Rows from block 2 of a small image classifier, named by matrix and row number. Rows with one number belong to one channel. Each number is 128 + 32 x the weight over its row's rms, rounded and kept within 0 to 255. All counts start at 0. Numbers have three digits each.
After each channel's rows are labels from the 100 images, of 14976, where the channel reaches its highest value: "colour at peak" is the nearest of a few named colours to the mean colour under the peak. Only what is clearly more common there than usual is listed. The data: abstract colour fields from 500 small random pattern networks. In brackets: how many of the 100.
# convs0: first 3x3 conv, stride 2 (model.blocks.2.convs.0.weight, 128x64x3x3, each kernel summed), inputs 0-63
# convs1: second 3x3 conv (model.blocks.2.convs.1.weight, 128x128x3x3, transposed, each kernel summed), outputs 0-127

convs0.113:129201118095072123114125127140148107128104100121134070103078131142090122131101127058146141145106151141052134149123133144116146131147071157156176167177150211137097084063126122162123097144137087
convs1.113:134122135116130126112142143161193143171111194129123081058043160114121178129075125164095014126120144110126084084160106157162102082090142164152148142070142112118094129106096127107121080060142157117160174141138124092154155128110123096167132097094140132105139127131099125133118148112131181139127084110161171084201123085144140125089101157109124113068113149081141196120087097176157123136127
colour at peak: black (25)

convs0.98:214170159144153163143102122090101066117121127115070137089141172117137078131108105109082101107154097111117044136163101102143107125155129084138167073151086143126132124078125149089142095107115182
convs1.98:094114112117133134136119123169122145089175198141130146172121146098091117064083172166137154104110142103108100098197174161122214112138141097131159148147132116074131087141123069079141093121115145102114166180086099088109138126125101136190114122145151106144174167075119099101064168141118133141142128157142098199161142150183131160168093107127067153150181110101196095097144161097149147116076
colour at peak: black (62)

convs0.108:065172109075145047151137126121088149125103093156134135119072108120090101093135155103116050137101118125092089157133101163173148103103161127170109136113083150119103073136149162100117139119161053
convs1.108:111125128117114132108118152176129110126116164159114145110097105138119102141107153167132072150118164129054088106171165175126157102135162084063104095153110161114114166087132106199127117154177159165143170081181119127206144073087050111110126092194102119119113157117091160167102163096186087103161122098129109152118102117084112052075110153136148157134104107122101116079107181147126106164167
colour at peak: black (50)

convs0.78:100156076113158138108148104118207099083137120130151032104122119139118117166112110121116141119157133145110139200158120117161132134098154127108159148059149114135099175048150112162133063092120093
convs1.78:131147155122072136111088134135100155058142114094113154162088075166189081171125118154124093124124096133104062118168127093074147089088138117064064116126100117103120139154128077137124127130174106132093184088116167169142151157124078143160115163139129141138066165151091117164105132095139105103085049120068139130125179078097098082159152175089149104137157101123129188070106151109132168109117
colour at peak: white (36)

convs0.97:144133164157144059139143110133131111142131107147137126128099063116098125155135161105103105114118136127074116128115099127158122102113112062107159153158163099145152120255079121115100166146137117
convs1.97:132159143124158116133081178090133135104139152142127128084185136142108099156089145136120190154177140129167134130105106095117078118081167066140116095156091093080124156152143146168118151135096126104118088133072119122136046137152117059164132131136135105105100172166104112145153063133146165071125094078129054165147166107162039164204129132116112130091129167194125154151108152119071120154121
colour at peak: white (35)

convs0.68:133120083173152098108077132220131157137174120120164082101182160148090118195099091096094183084155101138135140151145180150125070131146156125092128120107102092137107114123137124143145067172109118
convs1.68:143095098196064106078072100103095132133126165125154119138123159161144159062124139100148074126131101083092093144132164092137156178090106129136114167123196121126102104184128038068149153113115159135149130162141121139129191144137176075198146176118160097111118154123160171113118132087122103164109146124115155158128153131153130151148129117138103088106178142045118080181175136139166110094077
colour at peak: black (39)

convs0.99:094097139109224052116092121155124076122160166123089116165168118125106135162105157118108107114110155163094146160167086118150180133097123086105137081124080158118125128114172123151094131141133042
convs1.99:150153117094066145105083148084155098104176112161131157179016131128171082141099147137129130129177135116124142175175119168108128152070166071101086104143117141059143123179151071117079103108165150119103139123196116157153146119130101134147108144133107179131059116134068113153094119107176075135121094132099102127154150095089188070129137154099176124137101137178107167101120139109102118137103
colour at peak: white (28)

convs0.31:082180136078079148143106113141148135152097126113108110151079145140101154135142125112137126180069120112071128162146092101129166137107079101132089145204193168115147084049166098132082130142131155
convs1.31:119109148158099113132210122155138145128138099128117123123104168094133182182180140087103105153167123142140078088142078165124086072125082189125137158101085183133121184090093135089128141104149099102137173121099133104117087124159154107108112112183091126148180131126142129143133128150104166131100127168118198055192123103126150150119098189077133101111133142132219186140078069168115131105115
colour at peak: black (63)

convs0.88:172087114159095107091158120107157153165206127117158139099061125162070152228119113130115205152118117109164130157098120079168112105122118127139094089146132158122138095111123124111087170153117130
convs1.88:105114112161136117094148100070056139101118154108121060207137160167096145054136108086121124110175081053140163168092155140106203149099115152145114128144145162154122090144089109117175189138098153120135114121124117104068193116135155120140137148196096117104121131175149198117115092140136117156110157161122111148134112118097173094153143060139134138101184117127165080141111143189110132108081
colour at peak: black (78)

convs0.94:151214134087090116150121141161087146147175056103181136161150110119062119170126140118136078120098186072134116110120116093118087109099169116140132136164132145163094102144093124154130165191098153
convs1.94:145074098121149049087139147176164129140107175169154087143089119085146138129164158159141097056140116118107143124142135176169121103164123096119187097133154109114185166154102082172135110155177163092163161125143116095083185186075082125049106138096137109120184129106097111113101175153163144118122089134152143102174062137130123118112084117122119143117106113086128106142051159173115074141127
colour at peak: black (40)